{
  "crop_scale_min": 0.8,
  "horizontal_flip": true,
  "decoder_activation": "gelu",
  "decoder_upsampling": "transposed_conv",
  "beta2": 0.99,
  "shampoo_beta": 0.99,
  "adamw_lr_other_params": 0.0014,
  "epochs": 1.7
}
Rows from block 1 of the decoder of a small segmentation model, named by matrix and row number. Rows with one number belong to one channel. Each number is 128 + 32 x the weight over its row's rms, rounded and kept within 0 to 255. All counts start at 0.
After each channel's rows are labels from the 100 images, of 14976, where the channel reaches its highest value: "responds to" is what is common among them. Only what is clearly more common there than usual is listed. The data: rosettes with rotational symmetry.
# convs0: first 3x3 conv (decoder.mid.1.convs.0.weight, 192x192x3x3, each kernel summed), inputs 96-191
# convs1: second 3x3 conv (decoder.mid.1.convs.1.weight, 192x192x3x3, transposed, each kernel summed), outputs 96-191

convs0.156 [136 135 151  59 119 162  90  83  99 115 121 150 138 144 158  97 127 113 104  94 225 148 138 118 100 139  61 117 142 142 128 202 152 102 155 137 115 106 131  84  79  96  75 154  99 110 139 151 132 112 124  87 123 103 113 103 115 153 155 141 140 105 142  96  94 100  40 136 176 133 117  74 113 184 123 160 109 145  96  87 142 124  95 111 108 118 130 106 106  89 113  79 165 125 117 114]
convs1.156 [139 143 127 107 148 120 120 176 122 181 106 100 152 135 104 134 102  55 100 178 185  87 108 117 121 162 147  96  66 126 180 107 149 170  51 118  81 128 115  84 101  80 146 105  96 127 103 229 150 135 112 173 131 127 105 138 134 147 246 136 124 122 138 135 134 127 145  35 135 139 106 125 145  93  78 138 191  92 154 144 156 162  77  87 106  95 117 110 121 145 151 164 118 100 117 122]
responds to: pinwheel; six-fold; seven-fold

convs0.93 [129 176 152 165 106  83 143 145 128 139 106 110 131 131 148 134 150 143 130 160 138 137 165 125 100 160 122  83 107 129 133 135 121 149 176 119 203 126 122 108 111 150 194 137 157  98 151 125 161 128 105  81 179 140 154 122 129 136 137 178 115 111 140 134  57 191 143  89 133  62 164 148 145  60  98  93  97  99 141 181 171 141 139 159 136  65 120 147 106 128 125 117 144 139 159 158]
convs1.93 [140 188 121 101 125 127 108 118 144 174  99 124 108 157 101 135 143 143 106 115 167 140  94 116 155 198 104 181 167 133  99 111 140  79 130 111 118 121 130 176 138  89 132 115  98  82  75 122 119 116 133 122 144 150  90 151 171 126 157 125  77  74 123 109 205 122 114 142 112 117 172 122 136 185  84  87 143 165 110 130 137 135 117 131 150 217 143  84 157 196 142 171  91 135 156 148]
responds to: off centre; dark

convs0.10 [137 138 120 145  87 111 130 172 174 117 175 160 158 144 123 160 142 149 155 165 114 112 134 184 152 174  94 154 142 142 100 124 168 133 160 157 203 146 129 173 119 138 196 134 131 136 118 139 155 141 122 142 218 131 171 120 165 126  66 200 162 145 140 180 131 157 173 120 156 157 166 180 146 169 139 193 137 159 145 107 186 136 172 147 112 165 154 134 178  96 154 158 138 150  72 112]
convs1.10 [117 146 124 149 159 160 114 160  89 105 130 139 133 155 100 155 145 114  57 111 134 147 146 180 216 129  94  97 160 148  98 100 131 152 226 139 138  98 140 133 132 101 141 147 142  92 129 190  95 138 152 132 186  98 137 141 139 117  80  92  89 130  80  34 156 160  80  69 167 105 141  77 123  82  72  83 117  95 119  46 102  77 144 115 157 178  86 145 125 179 139 112 141 171 117 169]
responds to: pinwheel; nine-fold

convs0.74 [ 94 111 101  98  71  76 139 185 116 107 142 122 156 130  90  77 125 123  98 164 154  97 111 133 119  95 136  47  63 151 146 177 172 118 111 128 118 104 151 105 125 102  92  57 130 100 131 119  74 122 117  75 116 137 115  52  81 115 103 130 137 141 140 124 130 133 134 103 138 108  67  85 101 114 118 169 204 110 140  73 141 106  82 115  83  89  89 141  81 136  61 107 103 141 140 109]
convs1.74 [132 123 118 195 163 110  78 130 143  67 140 114 130 149 158 153 153  94  83 140 147 109 138 133 149 163  90 128 163 181 111  76 100 209 153 167 171 167 139 140  68 155  75 143 131 101 142 123  86 147 118 151 147 107 129 132  95 118 104 118 125 182 104 124 154 135 118  58 135 162 125  76 127 147 109 164 119 127 115 146 112 127 140  97 149 159  98 117 132 143 163 115 162 176 144  97]
responds to: off centre; ten-fold

convs0.35 [176 150 161 146 121 110 121 173  85 101 181 133 149 116 160 134 112 169 149 155 242 110 113 104 158 142 130 166  76 115 126 140 126 128 127 103 141 125 172 162 149 130 132 161 193 172 147 156 148  96 156  91 107 159 105 136  79 159 166 103 138 144 131  93 140  98 137 131 231 182 154 152 131 226 148 164 185 122 124 113 105 119 136 126 169 170 145  79 122 133 124 148 170 118 146 181]
convs1.35 [157 127 146  70 115 158 122 185  84 128 156  72 156 136 134 138 103 151 122  99 134 185 145 155 126 102 167 122 117 148 119 129 190  95 163 120  91 100 136 166 129 126 132 104 127 129 149 122  84 170 137 153 197 107 148 107 111 119  77 133 189  78  86  49 107 201 116 121 130 122 118 170 121  39  98 160 121 115 142 189 103 146 112 114 127 140 139 178 108 125 148  97 117 139 123 148]
responds to: pinwheel; six-fold

convs0.71 [183 127  84 146 155  74 155 171 128 184  96 120 175 123 137 139 146 126 151 135 149  85 174 166 147 123 234  99  27 180 138 190 114 109  94 145 185 108 106 115  92 196 161  93 110  82 119  93 120 143 108  91 113 104 100 122 132 100 122 103 165 120 135 151 146 137 144 113  94  94  99  78 144  59  83 140 174  90 145 101 135 119 117 116 166 139 144 196 112 119 106 171 107 142 106 148]
convs1.71 [169 111  78 153 122 120 131 129 117  46  94 121 152 169 155 109 154 121 176 104 164 107  73 114 106 120 122 134 109  71 104  77 166  99 126  90  76  92 167 127  83  52 121 181 110 138  90 151 133 136 113  93 157 150 117 167 149 160 101 100 166 110 174 104 168  97  28 145 147 163 173 101  94 119 101  87 110 105 136  77 100 133 132 134 121 120 124 108 128 170 122 224  87 109 142 152]
responds to: off centre

convs0.33 [162 131 101 165 145 103 148  85 160 131 105 122 115 184 197 151 126  99  77  73 150 174  88 112  96 168 117 108 130 123 106 106 131 146 169 119 141 105  90  98  77 118 179 173  72 149 157  76 108 144 155 103 132 164 127 213  88 132  92 174 135 151 151 140 138  88 110  42   8 127 162  90 148  93 133  95 144 179 149 106 147 146 119  68 130 127  86  97 107  95 137  83  83  93  78 134]
convs1.33 [137 104 149 128 104 120 149  38  85 134 139 162  65 150  89 116 106 142 114 106  90 154 200 152 143 113 113  99 128 184 138 146 129 132 112 134  63 178 132 111  87 155 145 125 130 168 167 228  79 125 184 129 137  92 160 136 110 147 161 100 109 107 104  60 142 122 166  99  73 143 165 112 106 108 184 127 142 122  68 112 150 133  90 147 138  82 135 125 164 103 146 149 148 117 121 181]
responds to: off centre; dark; ten-fold

convs0.12 [190  83 127 116 134  89 163  90  99 131  82 159 145  79 133 156 138 135 155 113 145 122 180 128  97 161 151 147 125 144 122 175 127  99 101 132 117 147 194  94  89 126 169 126 173 112 166 151 157  72 108  36 149 130 143  39  82 133 107 172 148 130 142 125 132 124 101 154 127 165  99 144 153 131 119 156 150 123 132 134 138 122 143 108 170 147 128 148  80 109 133 188 126  76 106 117]
convs1.12 [119 114 133 130 101 150 101 212 127 155 102 120 115 113 159  92  63  84 151 104 161 102 116 104  95 199 133 101 135 116 155 127 175 133  91 130 148  96 119 164 109 134 133 216 111  82  79 137 134 143  86 187 126  79 143  91 151 140 147 103 151 104 114 114 140  76 120 148 127 108 134 154 126  80 129 156 118 112 175 171 127 102 134  99 115 122 115 118 113  37  68 100 148 112  97  86]
responds to: off centre; pinwheel; nine-fold

convs0.26 [190 207 116 217 141 115 116 154  79 126 174 108 158 161 130 127 127 153 144  97  71 131 161 101 167  98 186 138 168 177 144 184 137 111 124 130 169 103 185 113 216 160 137 152 175  95 118 156 128 139 159  91 121 147 146 171  98 169 135 151 162 149 110 132 134 170  80 178 171 110 100 170 154 130 136 104 118 133 156 180 109 122 169 156 133  86 127  83 176 104 172 136 170 186 157 128]
convs1.26 [108 183 107  90 132 173  88 151 132 154 151 124  99 175 116 143  81 103 150 129 166 195 121 120 175 158 128 198  74  85 153 143 143 116 131 113 117 103 108 130 140  99 159  91 141 156  71 137 156 167 174 121 121 127 173 125 114  98 143  84 113  86 115  85 109 127 106 145 150 115 170 149 170  84  72 170  97 115 141 173 145 137 137 130 152 175  90 132 131 189 104 146 108 121 180 182]
responds to: pinwheel; six-fold

convs0.89 [150 117  61 163 176 167 158 119  90  81 151 141 148 148 169 138  89 136 105 149  56  78 137  90  97 162  99 114  91  91 113 136  92 132 106  96 108 119  91 142  64 128 212 102 112 112  90  87 107 102  67 115 128 148 101 120  97  98 109  95  96 142 146 109  97 127 112 179 173 116  91 142 107 121  92 136 150  71 110 134 135 153 104 125 134  96 154 134 128 132 126 120 126 103 154  97]
convs1.89 [108 104  68 147 118  65 105  69 132 122 114 138 175 182 144 112 138 136 106  94  96 124 140 109 133 126 150 112 128 118 144 122 111 156 139 151 186 142  92 144 116 131 103 138 197  64 111 201 109 127 106 155 129  75 103 173  82 103 142 110 179 137 131 133 125 115 122 166 103 183 129 155 120 137 149 113 122 124 142 125  97  51 129 139 107 135 143 117 134 142 121 125 107 159 116 122]
responds to: pinwheel; six-fold

convs0.57 [120 124 138  67  97 104 150  82 139 139 186 113 216  86  96  61 118 174 132 169 104 121 133 130  85 167  78 145  76 110  91  53 126  99 141 155 132  81  93 136  51  74 127 159   9 144  88 114 138 112 133 163 128 116 140 164 128 121 121  95 121 136 112 136 123 107  94 113  89 156 168 139 126 133 134 150 132 129  95 119 145 101 165 123 165 123  78 122 144 111 140  53 156 107 120 132]
convs1.57 [ 93 139  81 163 142 134 117 138 144  91 150 142  93 157 161 111 107 113  91 100 152 124 111 122 183  95 175  96 136 197 164 164  75 135 105 130 158 146 164  98  76 164  96 181 138  70 179 190 138 185 134 104 164 146 103 125 124 150 118 159  99 189 137 245  98 104 111  65 126 115 117  94 146 108 132 110  89 118 133  97 123  77  95  78 125 112 139  96 141 131 165 129 100 174 108  99]
responds to: mirrored; ten-fold

convs0.98 [ 99 139 170 186 215 113 140 113 112 160 120 175 118 126 133 155 121 126 135 168 161 147 124 195 145 102 116 142 103 103 142 117 126 175  84 157 115 162 100 145 131 133 157 117 150 222 119 135 114 127 129 133 144 146 101 192 127 184 129  90 154 151 159 153 122 117 122  99  87  70 148 132 134  87 142 103 117 148 157 117 144  84 122 140 129 125  95 122 129 174 105 171  91 148 162 113]
convs1.98 [113 130  81 138 139 126 171 127 114 154 133  54 121 122 109 133 158 130 112 111 184 120  99 156 197 113 139 124 153 109 106 203 107  77 163 102 128 138  81 146 126 113 106 140  72 105 158 144 164 156 145 133 136 141 126 102 141 128  30 152 112 200 104 122 126 126  94 157 131 125 117 124 115 138 109  96 153 161 158 100  93 108 102 147  98 182 113  82 112 123 130 116 135 137 125  91]
responds to: mirrored; off centre; ten-fold

convs0.169 [ 98 105 146  96 148  79 107  96 159  94 124  63  61  94  72 146 145 111 113 122 111 149 105 157 126 184 166 158  90  70  97 116 123 127 127 141 146 127 103 147 153  56  98  98  90 146  91  91 115 114  99 201 159 134  64 157 146 111 103 152 128 126 118 114  57 108 156 131  98 124 123  60 107 128 115 164 144 171 131  79 180 126 135  84  81 213 159 163 109 149  43 124 210 120  94 130]
convs1.169 [ 67 133 132 170 173  94 101 153 134 132 122 128 128 124 119 109 143 109 106 121 142 109 137 158 140 180  96 158  56  95  92  82 119 134 161 127 169 129 146 125 108 184  97 143 163 140  86 149 153  40 119 120 113  87 112 101 152 105 104  95  97  83 105  60 122 165  89 131 119  83 156 126 146  46  79 170 142 154 176 187 129 117  93 130 122 127 139 147 142 177 126  75  89 102 134 120]
responds to: off centre

convs0.20 [144 110 136  81  86 114 175  97 155 145 159 133 169 153 112 155 169 143 140 192 120 153 125  75  43 133  56 160  89 161 118 141 152 135 140 142 100 134  96 177  74 137  94 113  72 212  97  87 143 134 118 149 105 159 147 154 134 127  83 162 102 142 103 156 132 160  90 117  38 143 110 119 104 160 100 118 114 149 107 109 124  67 160 110 133 174 120 109 159  97 134  50 148  99 112  98]
convs1.20 [ 83  99 179 144 115  66  95 120  72 123 164 168 146 111 144 140 106 192 123 133  86 156 194 173 162  89  88  25 161 169 132 146 161  85 200 124 198 134 187 138 137 112 113 154 148 115 176 174  89  95 124  66 143 124 181 132 156  95 117 115 123  90  74  72 148 135 152 124 126  99 160 165 147 102 168  92 131 110  88  47 201 119 127 115 139 134 141 176 132 100  98 124 118 157 126 144]
responds to: mirrored; four-fold; five-fold

convs0.134 [ 69  87 113 147 114 116 150  93 152 102 106 143  78 102  89 141 137  98  97 183  96 180  56 129 105 141  70 156 155 108 130 109 117  76  48 104  63 140 106 143 171 111 184 135 168 139 124 134  91 129 101 129  75 141 186 158 109 125 128  41 101  66 104 158 147 105 153 128 152  98 102 110  81  93 110 125  93 116 137  94 152 149  85 112 146 155 118 100 119 139  91  88  90 133  83 120]
convs1.134 [110 155  70  92 195 129 122  80 107 122 118 115 151 141 118 138 169 136 146  89 158 138 165 154  75 109 139 104 110 138 137 150  99 109 117 163 137 126 130 110 142 113 141 153 189  85 128 167  92 132 175 151 103 116 119 105 127 141 141 124 107  96 169 123  84 122 149 120 100 153  72 135  72 107  76 136 151 183  81 126  59 187 132 172 118 112 136 178 137 178 130 185  67 147 123 107]
responds to: mirrored; dark